From a checkpoint of a small contrastive audio-text model.
Model: encoder arch conformer, encoder activation swiglu, encoder moe expert_choice, text encoder moe expert_choice, text encoder num experts 64.
Training: soap at rate 0.0022, 5200 steps, batches of 256.
Data: trained on strings of digits, spoken by a formant synthesiser in many voices, 39062 training examples.
Rows from block 2 of the audio encoder of a small contrastive audio-text model, named by matrix and row number. Rows with one number belong to one neuron. Each number is 128 + 32 x the weight over its row's rms, rounded and kept within 0 to 255. All counts start at 0.
After each neuron's rows are labels from the 100 clips, of 14848, where the neuron reaches its largest size: "strongest on" is what is common among them. Only what is clearly more common there than usual is listed. The data: strings of digits, spoken by a formant synthesiser in many voices.
# gate: second MLP gate (encoder.blocks.2.mlp.gate.weight, 336x128), inputs 0-127
# fc1: second MLP up (encoder.blocks.2.mlp.fc1.weight, 336x128), inputs 0-127
# fc2: second MLP down (encoder.blocks.2.mlp.fc2.weight, 128x336, transposed), outputs 0-127

gate.92 [110 102  97 168 133 104 132 136 147 122 114  91 109 165  91 109 137 167 150 160 146 102  74 141 128 186 136 154 110 112  81 129 163 168 159 129 102 126 142 126 118 139 133 160 126 109  74 131  86 127  44 117 126  76 155 145 166 180 102 116 163  91  77  91 169 177 111  63  87 143 105  39 141 160 147 107  70 107 140 102 135 113 145 128 128  95 174  99  97 133 106  81 186 119 137 120 108 127 153 156 100 141 152  80 145  72  94 101 110  68 153 110 137 128  94 125  54 143 176  85 111  68 152 163  99 118  95  84]
fc1.92 [142  95 125 160 147 154 140 128 107 152 115 101 179  69 139  95 119 121 160 119 159 175 100 133 105 111 109 112  86 133  67 164 135 169  94 204 156  94  59 144 122  94 155 156 138 164 110 156 105  81 104 108 145 183 159 137 157 143 151 123 138 106 118 107  75 149 161 111 104 149 116 148 122 151  86 103 143  78  96 142 171 107 145 120 140 147 136 129 161 175 166 201 198 137 152  82  92 125 116 105 147 145 150 117 192 141  95 157 115 101 124 207 117 102 163 146 194 191 169  89 127 170  76 128 113 147  75 156]
fc2.92 [147 112  99 132  76 195 104 155 117  75 126 134 116 183 108 107 185 223 108 150 146 128 148  96 102 141 154 145  78 136 123 157 170 142 142 217 152 120  97 132  85 146  91 113 103 119 138  86 131 120 110  76  89 133 114 168 112  70 147  75 134 128 181 108  56 139 180 125 147 108 163 100 143 180 153 109  97 147 153  85 105 152 139 166 153 161 109  88 162 134 129  90 113  84 141  73 129  86 201 114 105  98 149  93 135 122 160 124 136 136  94 155 120 155 153 138 115 193 117 143 167 107 134 156 163 130 178 132]
strongest on: "four"; reverberation; first digit: four; last digit: four

gate.172 [ 93 148  81 101 175 103 153  86 145 139 142 107 104  77 146 146 100 101 102 135 133 116 135 170 172 144 129 154 167  80 142  83  58  71 130 106  81 147 130 185 146 108  46 160 168 134 100 135 106 158 141  90 201 164 108 122 133 140 150 103 179 113 206 165 106 206 201  89 113 118 157 138 121 125 171 145 134  99 124 124 135 187 132 121 172 140 128 120 158  98 169 124 199 139  98 152 173 126  97 130 125 109 108 147  98  93  96 137  68  94 124 156 104 169 124 102 132 155 119 141 127 114  90 118 160 173 145 109]
fc1.172 [ 83 134  82 133 137 108 178 136  98 100 125 139  93  98 110 169 174 129 121  84 113 130 117  98  89 149 125 139 174 154 115 140 102  94 119  92 121 162 168 153 122 111 152 141 108 159  90 156 180 159 135 121  93 100 119 183  71 112  74 154 160 143 134 108 105 203 152 195 141  78 128 189  77  99 156 119 107  37 172 127 136 150 146 138  91 168 126 103 133 145 145 160 143 118 105 226 141 103 153 127  84 120 141  89 123 128 120 129  92 107 186 100 107 112  80  91 144  98 181 111 155 123  93 194 145 145 173 149]
fc2.172 [162 151 128 109 161 148 149 218 117 113 136 113  91  96  80 148 155 151 111 189 106 141  89 134 108 128 106 139 114 144  96 121 123 142 176 112 161 122 133 161 120 157 215 121  87 149 166 173 126 112 193 122 136 164 104  44 111  69 105 123 150 138 219 131 138 115 166 132 129 150  65 143 137 150 189 112  65 148 150 126 114 150 152 108 124 102 164 101 129 123 171 158 175 153  92 105 129  82 106 122 159 135 151 117 111  63 169  94 147 101 168 148 141 166 159 163 119 174 149 121 184  98 152 167  87 134 135 157]
strongest on: "eight"; last digit: eight

gate.303 [173 190 146 110 120 157 183 104 157 102 147 112 134 154  93  54 136 155  97 154 122  76  71 184  95 161 135 209 129 136 120  51 159 132  59 160 130  85 104 166 138 150 101 148 114 133 189 121  71 144 139 152 112 157  86 116 181 134 164  89 162 128 127 117 127 135  84 166 141 118 140 134 120 146 112 192  59 112 128 134  93 143 163 132 125  67 144 161 150 115  47 157  93 117 165 115 105 131  92 167 122 100 140 122 133 131 130 104 157 151  82 116 144  95 142 100 113 166 146  77 100 129  82 166 141 113 157 142]
fc1.303 [ 70  93  66 140 156  99 159 161 147 111  85 211 124 161 182 155 141 148 156  68 149 165 159  63 199 113 102 118 150 122 125 153 122 158 147 130 143 119 103 118 157 182 132  95 138 154 130 152 126 147 165 175 178 187 112 122 136 155 120 141 110 173 110  94 142 101 119 108 139  97 141 147 132  81 126 171 191 101  78 123  91 119 125 166 141 148  66 101 109 165 137  91  84 185 117 149 129 133 167  43 134 145  70 122 142 120 158 141 137 157 139 136 105 177 141 164 137 103 146 173 122 188 152 128  77 116 127  93]
fc2.303 [ 80 145  74 151 136  95 107 106 139 139 103 112 107 136  73  97  60  97 179 182 139 133 118 111 114 175 138 132 117 150 182 151 138 114 119 145 130 122 193 138 156 113  94 119 184  97 145 146 157  89  81  62 121  67 164 107  80  94 126 156 146 162 157 123 166 161 109 120 162 131 135 196 157 117 186 166  96 141 106 176 193 115 132 132 117 121 119  98  92 128  86 127 122  97  88  65 126 109 106  81 156  76 148 180 116 153 183 154 169 167 180  96 139 136 148 166 120 124 118  68 130 172  98  81 106 135 129 113]
strongest on: "four"; last digit: four; first digit: four

gate.268 [126  86 129 133 109  94 170 163  79  59 180 105 158 135 133 111 155 131 119 109 101 179 160 147 122 153 120 132 114 159 113 175 114 144 178 100 103 126 175 163 117 147 146 114 133  98 206  81 148 213 124 153  93 113 122 133  64 111 157 142 133 158 185 191 140 170  93  76 188 122 150 135 139 134 185 152  96 106  88 107  99 143 153 175  74 125 141 137 105 129 159 131 105 137  80 117 134  99 181  91  70  82  91 169  86  87 162 105  98 128 147 106  83 132 102 126 177 129 117 124 139  83  97 179 127 144 131  98]
fc1.268 [132 100 135 141  52 125 136 101 141 137 135 162  99  92 172 168 136 107  98  88 165 142 128  79  76  72  69 170  81 107 102 158  91 148 145 111 137 168 115 148 126 146 128 185 144 139 106 126 106 116  87  95 132 140 106 106 127  92 110 120 114  92 108  81 152 137 137 154 142 157 120 178 151 176 103  74 103  72 127  91 131  59  83 116 158 145 128 114 151 112  72 164  74 108 175 106 105 143 164 119 141  98 168  88  80 164 109 168  74 113 140  90 159 119  73  93 109 104  93 152 155 140 167 109 136  59  61  78]
fc2.268 [ 67  94 175 130  56 142 113 114 134 106 119 143 112 145 110 188  80 103 117 161 129 138 134 150 120 111 130 125 101  86 134 137  97  69 101 138 142 109  62 111 116 176  68 147 182 115 166  93  85 121 152 107  95  59 115 171 142 129 207 184  73 160 119 166 122 209  69 137 149 145 174 136 121  98 109 143 161 108  91 152 138 153 161 149 194 111 159 139  96 153 154 113 112 137 132 133 118 111 140 179 120  81 159 110 145 145 111 178 212 106  94 160 155 126 109 120  85 157 128 160 133 127 156  83 127 115 134 125]
strongest on: "eight"; number of digits: 5

gate.206 [115 137 101 138 151 128 110 119 173 109 190 116 130 142 142  88 135 108 114 100 169 112 140 130 127 165  73 188  95 135  82 110   4 118 128 178 112 130  59  95 154  57 136  72 153 127  96 139 138 165 135 106  85  97 121  82 140 129 120 111  87 125 126 136  77 175 115 129 166 186 136 170 162 104 197 146 117 131 111 153 106 183 113 104 128 109 117 111 183 124 166  97 171 178 119 143 112  94 160 120 142 118  69 118 100  82 136  99 160  88 125 170  72 126 156 148 123 160  84 136  80 127 159 117  97 137 105 141]
fc1.206 [136 114  68 106 124  52 113 154 139 167 141  92 171 176 139 134  76 122 173 152 103 151 166 131 128 148 126 142  94 112 163 146 137 117 180 120 103 118 117 156 120 116 164 134 116 128 151  89  94 156 187  64 148 195 154 124 101  82 117 131 136  81 126 138  89 130 149  95  68 167 156 151 179 195 135 193 131 101  80 144 109 130 179 112 163  98  76 106 118 114 110 132 109 144  64 124 143 102  75 106 120 132 147  89 105 117 163 163 169 125 108 186  92 149 183  88 137 104 186 109 128 158 125 143  79 175 148  76]
fc2.206 [102 119 171  90 132  97 163  95 136  79 121 120 179  98 104  98 173 131  97 169 199  71 156 112 171  88  92 131 193 112 149 101 158 107 145 170  84  67 104 114 157 126 101 133 133 150 118 113 134 121 119 200 178 127 117 122  97 175 160 125 159  84  52 113 106 149 135 129 117 139 165 162 143 132 135 131 149 149 124 124 134 145 132  80  88  70 123 111 165 150 163 115 120 127 121 103  92 149  68 110 107  98  93 149 181 168 134 150 104  58  86 144 107  86 116 129 107  89 116 142  76  96 178 102 139 133  81 207]
strongest on: "eight"; last digit: eight; number of digits: 5; thin (high-pass)

gate.165 [180 119 159 171  78 181 157 155  72 108 152 140 152 176 122 176 110  46 184 122 126  55 120  73 134 181 127 125 156 117 121 148 160 155 137 160 193 103 143 109 162  99 170 121 138  95 111 131 119 154 128  72 129 152  81  97 136  98 100 122 142 180 156  76 151 110 129 119  69  93  87 111 100 114  75  93  88  86 146  83 132 121  84 146  94 184 151 123 122 144 131 102  53  98 194 140 129 129 116 172 134 120 136 105 141 119 165 131 111  80  88 117 148 111 136 142 130 141  95 164 161 128 162 109 181 139  99 154]
fc1.165 [132 164 110 124 103 113 163 187 115 148 144  78 131 119 131 137  82 134 153  98  93  86 112  96 132 127 145 145 120 152 152 139 174 125  95 150 122 108 109 127  71 135 162  77 182  97 134  98 137 162 137 108 172 147 144 148 181 139  87  59  78 111 126 160 109 165 166  98 146 110 115 155 124 149 190  74 130  93 136 206  92 150  88  47 100  89 125 119 116 129 111 112 136  91 120 112 191 167 141 116 104 193 126 148 105 127  86  90 129 119 171 185  89  92 173 138 159 138 111  74  70  71  70 127 165 148 130 109]
fc2.165 [122 117  80 134 124 118 121 124  98 126 110 153  98 123  64 136 153 137 149 152 139  55  74 131 181  94 119 143 114 115 135 166 125 135 125 157 118 113 193 124 117 182 146 105 139 107 164 116 148  86  61 174 185 133 126 128 108 123  63  97 130 135 133 152 111 128 120  85 126 115 104 146 106 130 166  98 140 143 141 136 134 120 148  98 139 152 154 124 123  49 138 135   0  78 144 115 115 130 106 132  94 120 157 134 120 159 158 116 121 113 105  62 135 135 110 103 152 120  75 130 119 158 148 169 152  86 172 208]
strongest on: mains hum; number of digits: 1; first digit: three

gate.0 [ 91  94 111 103 198 127 171 116 111 105 185 192 124 143  68 131 150 125 168 155 139 181 127  99 152 141 120 158 136 160  92 141 156 103 114  81 111 112 130 177 122 164 145 119 119 141 124 121 180  97 107 140 147 144 120  93  91 100 110 180  75 144 147 179 133  64 161 109 170  96 170 102 110 138  81 150 133 126 141 109 109 159 147 118  81  62 196 101 145 168 181 123 106 115  62 164  80 102 195 130 121 131 111 185  93 105  97 147 146 170 164 134  83 145 151 168 188 128 133 128 141 128  72  85 134 166 141 127]
fc1.0 [242 160 109  57 125 123  90 166 104  65 179 106 119 145 114  88  96 147 120 112 100  95  94 179 161 136 114 153 157 133  80  90 144 163 195 108 124 100  90 141 126 123 121 111 110 156 132 153 111 127 131  84 129 108 182 127 141 171  81 146 175 157 130 167 184 138  89  99 158 127 125 148 127 116 166 176 131  91 114 157 133 142 104  97  79  92 140 123  90 123 173 159 157 131 123 154 153 138  84 152  88 125  95 228 112  97 147  96 153 126 107 100 130  94 106 136 158 160  93 135  89  99  82 137  96 103 183 118]
fc2.0 [126 126  90 105 181  98 123 109  54 114 107  35 125 146 117 142 151 120 132 136 166 104 111 111 158 142 106 144 124 122 132 137 141 106 119 122 145  80 179 121 144  79 158  69  68  96 169 125 141 148 110 142  96 152 166  99  59 115 161 128 104  98 207  82 174 122 182 160  66 111 160 133 116 164 146 179 100 126 148 110 141 101 114  97  79 182 113 115 144 151  82 123 119 154  91  51 116  85  48 109 121 196 118 143 128 152 104 111 137 182 137 140 148 145 147 130 100 144 107  88 151 117  99  89 117 108  83 121]
strongest on: "eight"; number of digits: 5

gate.1 [ 70  94  96 151 145 130 151 130  87 131 180 131  88 112 138 101  96 125 131 127  99 117 154 117 100 102 165 162 173 166 113 128 142 140 143 118 113 141 149 154  94 157 141 101 139 148 181  63 187 131 118 111 164  96  97  87  72  67 185 116  95 110 148 194 152 123 126  81 165  37 154 146 134 105 170 121 126  87 126 157 144 148  76 129  43  91 163 160 115 144 138  45 143 106 125 133 100 111 127 110 111 123 136 169  30 140 133  89 144 121 156 159  98 145 111 100 131  88 148 138 136  84 149 164 141 172 138  97]
fc1.1 [177 108  64 103 206  77  81 183 128 116 175  77 180 126 103 103 134 117 107 136 124 134 121 134 177 152 120 105 117 166  79 167 137  56 173 100 113 138 113 138 123 145 194 104  55 107  72 155  95 166  90 167 112  75 154 109 138 173 127 152 146 128 129 181 130 127 122 137 109  90 147 164 147 100 154 148 106 158 146 182  82 175 141 122  75  89 150 110  93 151 165  93 166 161 109 158 107 139 152 102  92 113 144 154 102 148 169 143 160 136 113 118  89 109 129 131 145 171 135  83  89 150  55 125 154 121 150 109]
fc2.1 [156 118  74 147 168 115 143 166  88 121 136  95 148 155 132 115 116 125 148 126 120 154 132 147  96 161 112 119 131  96 152 183 112  84 100 157 107 130 190  99 151  40 143  98  37 157 121 147 197  98 163 125 157 162 141  73 108 125 109 120 169  89 172 138 143  87 121 146  73  77 136 154  96 114 153 116  82 145 149 117  99 117 118 111 130 129  90  75 133 171 130 152 142 174  78  73 125 138 127  80 202 164  85  93 126 111 156 147 103 128 140 118 129 106 166 160 130 164 171  72 123 110  90 166 106 140  63  71]
strongest on: "eight"

gate.319 [ 82 166 158 172 131 120 159 114  73 119  93  98 108 133 177 156 120  84 188  77 115 107  79 138 112 161 143 134 136 149 132 134 117 167 104 141 150 108 160 113 135 144 132 125 132  95 159 110 167 103 176 164 130 145 119 121 203 139 137  79 112 156 177  77 130 137 113 134 107  88  56  78 125  74 155 177  94 151 166 154 103 113  91 135  66 185 146 104  95  82  78  92  91 135  86 126 160 138 142 109  97 144 133 121 122 154  85  78 129 101 175 183 125 145 144 186  79 129  97 146  84  81 159 146 184  79 105 127]
fc1.319 [106 111 133 100 111 191 223 157 132 161 144 117  88 118 126 106  92 109 108 168 117 143 169 127 144 115 127  74 123 153 156 158 172 152 171  88 206 102 146 111 114 175 101  92 113 130 108 103 177 182  86  83 215 126 108  97 112 158 131 103 156 118 145 105 122 117 153 111  96 108 114 108 140 156 121  88 140  76 159 143  73 124  75 131 106 102 140 135 118 116 174 136 127  83 149 138  81 189 136 113 135 155  98 106 156 110 155 124  58  98  88 140 152  46 130  97 140 176 177 136 150 134 162 152 168 154  87 101]
fc2.319 [122 111 109  99 154  91 145 115 112  97 141 122 117 127  83  98 132 129 127 130 131  67 101 132 206  49 131 127 125 117  99 143 129 109 131 159 115 137 163 108  95 158 125  95 157 131 134 132  83 131  52 205 141 148 103 142 147 131  66  88 143 115 134 134 103 156 136 103 105  95 158 153 121 125 157 120 142 153 120 158 110  73 160  95 114 144 166 108 155 135 133 115   0 111 154 119 118 101 162 133 103 122 157 143 131 134 136 100  95 146  79 102 114 126 121 103 163  86  89 181  49 134 170 119 141 154 129 156]
strongest on: mains hum; number of digits: 2; first digit: nine

gate.124 [103 149 184  90 114  90 161 129  71 112 101 101 152 132  98 148 107 110 165  90 126 149  73  95  87  69 156 134 198  95  68  94 163  85  83 127  89  98  75 180 145  99 155 164  99 141  96 101  67 131 119 118  78 149  98 162 125 163 154 104 171 117  81 186 111 168  99  94 142 157 124 130  84 160 181 157  90 147 142 112 129 149 147 150 166 115 146 115 107  36 113 132 184  99 129 110 131 107 102 131  99  95 135 131 108 119 168 126 164 154 138 150 124  94  91 123 122 166 121 140 137 150 109  72 164  89 118  69]
fc1.124 [175  89 155 111 150 127  97 137 144 146 109 125 135 129 120  89 125 101 159 128 117 103 137 158 190  98 105 150 134 124 103  83  73 116  83 151  91  44 118 106 110 131 192  97 106 211 119 173 172 126  98  84  82 116 110 144 138 153  99 162 163  97 181 164 104  75 145 170 144 143 105 158 141 144 111 101 111 130 129 174 172 157 152 119 129 145 125 163 183 134 160 146 178  91 117 106  89 180 130 146  97  73 136 127 155 147 105  93  99 148  82  93 111 139 179 114 182 180 100 169 164 177 130 104  95 143 143 203]
fc2.124 [ 76  94 115 124  98 152 145 111 132  85 225 139  82 119 110 122 145  91  83  90 134  18  95 124 111 170 127 116 117 141 121  89  70 152 135 130 105  74 148 100 101 183 104 109  82 130 121 136 104 161 105 186 139 110 110 139 140 144  92 107 107 162 105 149  73 139 157 103 115  90 163 155 194 147 136  78 155 138 120 155 144 121 100 137 165 167 130  74 157 105 134 132  91 120 110 182 134 125 107 155 111 164 207  91  88  90  96 174 101  82  96 119 140 141 105 131 107 120 114 141 147 105 146 136 127 107 199 182]
strongest on: "four"; first digit: four; last digit: four

gate.183 [162 129 136 164 108 149 139 169  85 110 128 109 171  89  85 160  90  96 148 117 116 154 101 128 148 180 105 140 158 197 157 129 142  94 149 128 105 153 107 150 150 160 182 129 153 123 183 113 108 169 134 116  97  78 154 141 128 134 164  95 172 133 112 101 133 189  80  60 181  94 181 101  87 160 111 157 145 134  86 154 126 191 140 165 118 117 204 140 122 176 140 121  78 165 132 126 113 123  94 140  73 162 108 131 182 143 150 111 167 152 126 125 118 121  99 134 143 204 134  75 169  52  95 166 107 169 157 139]
fc1.183 [165 108 167 122 139 130 185  98 112 148  52 198 104 152 145 168 102 114 130 122  43 124 104 111  88 115 156  88 136 120 132 143 145  75 156  72 148 138 131 142 165 117 134 132 134 124 180 139 129 173 194 166 136  58 123 122 147 129 133  96 107 172 224 144  90 178  87 179 171  73 110 118 150  55 148 108  78 155 156 145 190 143 166 145 151 124 125 127 136 165 125 118 110  92 116 164 104 107 127  93 129 165 121 128 166 181  95 160  75 124 115 130 130 153 126 134 137 116 170 144  98 150 146 151 182 124 108 150]
fc2.183 [153  92 174 137 140 118 143 111 171 102 159 135 132 154 114 126 165 106 140  65 231 106 129 139 184 125 111 104 165 158 125 132  87 168 175 121 112  78 170  66 156  78 136 165 143 106 130 111 181 107 154 133 170 140 128  75 176 173 128 170 115 133 157 107 150 128 163 119 196 157 144 148 166 121 142 136 154 128 120 111 115 113 140 154 104 114 114 164 126 107 166 129 129 127 114 134 123  99  81 161  94 130 165 176 121 113  99 176  80 109 171 134  62  98 145 152 163 118 132 166 104 100  97  77  11 136 161 107]
strongest on: "four"; reverberation; first digit: four

gate.281 [151 120 172 138  84  41 135 123 142 140 146 127 134 115 115 102 184 129 113 104  89 133 168  90 140 168 166  93  92 140  68 114 114  93 128  79 136 126  98 121 114  61 109  89 182  88 150 151 101 143 162 110 139  60 136 152 105 137  93 169 185  64 147 127 118 149 180 104 148 175 112  71 135  98 131 115 179 114 127 102 159 144 149 178 117 136  76  94 117 108 142  73 157 154  89 106  62 113 157 119 182  84 121 126 121 110  85  65 115 132 127 135 123 162 160 145 144 100 170  95 110 111 162 155 132 194  87 158]
fc1.281 [152 174 198 137 169 136 180  50  89 113  89 118 122 115 160 168 125 152 138 172 156 141 132 111 127 167 132 147 118 143 123  84 114 114  89  85 142 141  94 170 126  80 143  83 148  78  83 102 124 113 141 153 104 102 127 117 141 156 218 107 151  94 145 126 165 114 124 136 172 104 143 142  75 162 163 194 138 130 139 127 106  96  57 100 126 138 115 118  83 105 133 196 120  90  62 152 129 130 125 165 136 171 139 128  78 154 186  57 170 100 141 110 151 117 114 104 130 115 131 176  96  73 159 147 170 153 117  88]
fc2.281 [169 138 142 149 136 135 110  85 172 111 147 155 120 164 108 123 135 119 114 101 109 190 105 121 113 137  90 141 145 167 144 142 102 138 138  86 137 130 212 102 113 103 128 110  73  96 119 123 138 118 115 139 167 182  44 120 107  85 147 118 105 113  51 145 126 129 125 126 170 107  87 191 128 171 152 123 143 151 184 119  62 123 110 201 111  79 137 206  92 147 141 137 171 162 180 117 194 137 163 137 146 111  84 133  86 193 133  97 141  85 147 164 134 147 148 171  94 129 149 136 173 135 105  95 191 151 158 137]
strongest on: "nine"; first digit: nine; last digit: nine

gate.102 [164 130 155 126  62 142 164 147 112  83 107 144 100 112 106 111 105 142 168 137 132  96 152 106 126 152 180 149 171 129 195 100 123 104 101  84 110 115 184 104 148  80 152  76 110 132 100 107 158 149 146  94 139 109  86 123  98  83 137 108 147 102 152 160 110  88 130 129  76 148 183 149 163 118 154  93 168  81 127 190 128 117 152 165 113 168 117 143  94 134 108 102 139 151 116 100 180  92 124 205  72 163 142 107 117 154 144  85  73 108 109 143 108  47 103 230 138 145 120  68 104 130 143 163 127 166 128  81]
fc1.102 [101 139 128 172 121 153 147 225  71 133 108 168 108 138 120 111 112 150 134  67  74 117 154  75  82 188 182 131  81 154  93 167 129 159 128 162 180 140 112 145 122 104 149 189 135 141 182  99 149  91 107 168  97 129 162  57 102  87 102  91 102 137  65  68 113 120  99 154 113  99 120 147 150 120 138  99 110  94  97 155  90 113 166 147 142  91 104 152  65 116 134  82 138 138 123 143 129 135 135 103 116  97  86 120  90 139 126 147 108  75 153  99 188 117 140  98 143 135 138  64  95 111 103 155 200 118 138 131]
fc2.102 [101 111 103 147 180  93 130 108 122 159  52  76 150 132 141 122 122 141 148 144 122  45 123 176 143  80  92 137 133 103 123  82 148  95 136 173  91  73 134 123 138  68 120 104 148 128 142 151 113 114  87 184 151 121  99 152 123 121 138 114 130 152  89 106  95  93 119 116 107 118 105 158  82 159 122 160 101 125 146 176 138 128 191 109 117  99 139  70 107 102 143 126  27 129 130 120  98 139 155 154 108 175 175 162 174 128 121  92 175  92  72 118  71 105 125 113 141  64  80 171  56 170 138  90 132 139 172 141]
strongest on: mains hum; rumble; first digit: two

gate.294 [147 116 157 122 151 134 101  66 111  73  89  82 124 163 102 179 157  82 127 142 113 149 127  76 131  94 142  67 102 141  70 118 110  98 158 150 124 125 106 151 192 110 136 102 125  85  69 155 112  68 142  65  87 155 102  89 110 137 111 151 134 113 202 152 190 115  78 178  79 142  99 141 137 157 108 138 111 149 172 141 126  90  70 168  80 121 114 142 202 108 140 119 163 192 127 100 139 171 100 110 161 120 162 149 116 127 106 155 103 127 152 118 105 115  86 167 145 146 107 186 143 127 105 116  76  95 157  92]
fc1.294 [ 85 129  74  88 110  80  99 127 155 108 104 128 114 139 131 149  73 118 111 164 137  83 125 124 105 114 120 191 102 154 100 142  63 173 161  72  68 171 111  99 171 106 104 135 162 166 122 154   7 116 128 125 128 157 139 151 142 141 118 119 183 139 140 145 101 160  93  88 110 118 139 123 142 134  94 121  83 139 115 157 158 144 131  93 121  95 140 116  92  79 114  92 166  81 106 100 103 206 130 103 149 140 209 117 165  62 107 150 126  93 125  78 145 111 113  92 162 107 154 141 104 104  92  75  94 102 102 131]
fc2.294 [130  78 137 117 164  95 151  93 108 143 175  77 127 114 121 128 121  77 165 139 158  94  99 125 151  71 164 140 145  82 131  87 119 101 128 124  51  99 121 124 122  98 152 145 129 126 203  87 113 130 121 173 158 146  83 132 141 168 106 151  63 165 188 169 122 155 107 159  99 132 101 110 114 155 102 102 111 136 155 124 114 103 163 121 100 109 179 158 100 127 128 199 114 171 156  62 127 133 171 155 139 149 128  91 113 170  90 203 117 120 129 123 156 169 195 103 130 131 106 110  51 152 139 114  59 186 158  98]
strongest on: "eight"; last digit: eight; first digit: eight

gate.44 [133  93 115 113 159  81 175  92 176 184 144  92 104 134  65 118 160 145 111  46 118 120 111 146 165 105 130 150 125 128 163 138 105 166 157 137 119 140 115 129 111 164  99  68 108  67 124 129  81 137 149  99 111  88  98 128 116  57 180 123 161  93  82 105 124  99 179 120 122  89 141 109 190 180 152  66 172  93 119 143 113  64 116  58 155 119 184 126 106 115 127 161 175 161 144 130  91 120  72  96 116 107 156 114 145 126 105 119 127  80  80 149 113 181 119  98  84 117  98  98 152 162 144 104 118 162  96 164]
fc1.44 [131 125 110 153 102 142 146 141 133 116  93 136  70 104 159  94  82 131 156 116  75 134 162 107  87 131 192  85 150 135 149  95  92 157 143 131 149 128 101 116 136 128 135 144 131  83  82 123  98 127 113 110 150 135 132 147  83 188 155 151 128 109 175 119 154  35  90 156 135 140  69 103 152 143 162  94  99  81 123 104  75  95  87 102 122 110 101 126 121 119 123 132 135 107 102 127 169 114  57 147 206 118 176 168  96 132 177 100 124 135  85 219  71 156 131 166 106 134  94  80  94 113 112  94 149  64  72 154]
fc2.44 [133 109 110  58 109 160 146 156 106  86 114 155 173 100 122 128 153 101  69  88 149  59 170  94 130  86 167 180 139 116 153  94 110 105 182  97 143 100 191 102 158 159 149 206 157 134 141 135  91  48 103 128  82  88  49 136 107 161 104 157 146 144 116 158 167 102 139 157 114 118 187 113 197 109 100 117  99 130 144  97  64 126 110 127 124  97 109 111 104 113 137 146 144 210  75 150 170 151 129  64 146 110 147 100  86 137 112 122  93 130 141 151  73 155 122 118 148 150 156 115 134 146 126 134 132 124 145 120]
strongest on: "eight"; last digit: eight; first digit: eight

gate.323 [124 134 110 163 107  99 125 115 127  81 145 123 121  98 105 138 119 156  96 132 166 100 136 140 131  76 126 160 144 202 148 117  95 123 159 109 147 182 129 156  85 199 132 164 139  78 174  79  77 171  88 131 158 157 105 159 127 118 106 129 146 107  81 146 154 153 126  68 134  39 145 138  90 162  98 155 133 116 128 203 103 155 127  88 110 111 147  76  98 136 177 119 204 133  92  99 154 149  94 125 111  76 138 165  97 131 198 130 104  85 107 123  96 173 121 128 109 162 149 100  68 193 138 139 140 114  76 104]
fc1.323 [146 167 101 204  66  75 116 129 192 124 122 108 118 116  37 132 172  85 132  94 155 159 126 107 130  73  86 137  77 174 117 135 120 141 138 163  95 168 153  65 118 131 167 143 136 155 122 109 174 138  73 101 182 114 114 156 105 132  63 173 137  72 126 138 175 151 183  98 156 142  98 150 127 142  82  98 129 165 155 167  86 141 126  85 105 112 186  94 115 138 101 106 153 129 167  77 146 159 131  75  91  98 115 112 149 138 131 109 110 164 144  95 104 141 102 163 114 121 142 146  77 133  80  91  92 129 107 100]
fc2.323 [103 106 156  99 119 116 122  98 113 133  93 110 221  96 202 127 127 127  93 152 115 114 136 175 102  59  83 156 117 130 169  58  75 166 143 166 148  78 106 130 105 131  84 127  87 133 160 132  84 137 107 151 113 116 120 161 105 104 190  85 111  80  71 115 107 159 124 180 120 129 150 139 128 166 139 168 157 125 104  95 105 165 130 127 115  71  87  75  88 158 121 179 119 180 152 103 191 147 134 126 175 142 143 120  85 123  90 144 159  76 102 170 129 140 170 165 110 179 148 130  96 129 105 120 163 127  94 176]
strongest on: "four"; reverberation; voice: deep voice; last digit: four

gate.325 [174  97 117 147 162 133 152 193 127 152 150 134  86 114 121  85 145 143 180 103 105  94 129  59 121 173 167 114  70 154  96 183  98 172 142 121 148 144 126 112 107 135 126 124  87  56 133  73 206  99  91  75 121 213 110 160  91 142 115  96 108 163  97  58 162 131 163 109  63 129 143 155 160 147 103 180 167  96 110 111 124 122 118 141 146 123 104 143  91  89 143 125  99  93 129 164  66 139 121 113 155 162  87 110 144  92 110 141 130 136  94 139 151 161 138  91 104 153 163 155  77 160 142 129 158 139 138  70]
fc1.325 [ 87 112 100  97 112 115  95  95  87 146  96 145 131 134 106 165 107  65  95 122 139  98 111 111  67 106 105 144  84 148 122 156 118 125 152 111 124 151 105 184  95 123 186 184 146 144 191 130 104 102 113 111  65 176 137 198 132 131 116 155 112 126 173  89  96 126  87  90 144 135 132 187  93  48 176 114  87 138 135 121  81  71 160 139  97  90 111 151 136 159 108  94  90 113 113 191 112 133  70 118 202  92 134 149 107 131 124 102 179  97 143  90 149 167  84 110  92 156 133 124 150  83 121 108  87  94 150 157]
fc2.325 [121 161 156 144 133  92 142 174 137 152 170 139 177  94 146 133 114 164 166 162 140 124 175 116  85 155 182 170 113 112 138 166 160 129 116 115 172 152 124 115 120 114  86 126 120 105 112  88 146 119 133  52 119 145 159  70 187 210 150 160 173  81 127 100 162 145  99 119 154 127 102  67 134 218 173 170 178 123  86 103 127 120 130 100 116  98 157  91 116 132 111  64 253 100 135 130  99 144 132  90 111  91  91 174 151 144 115 121 130 111 142 127 153 117 137 153 102 159 127  90 120 109 108  86  96 126 118 122]
strongest on: mains hum; pink noise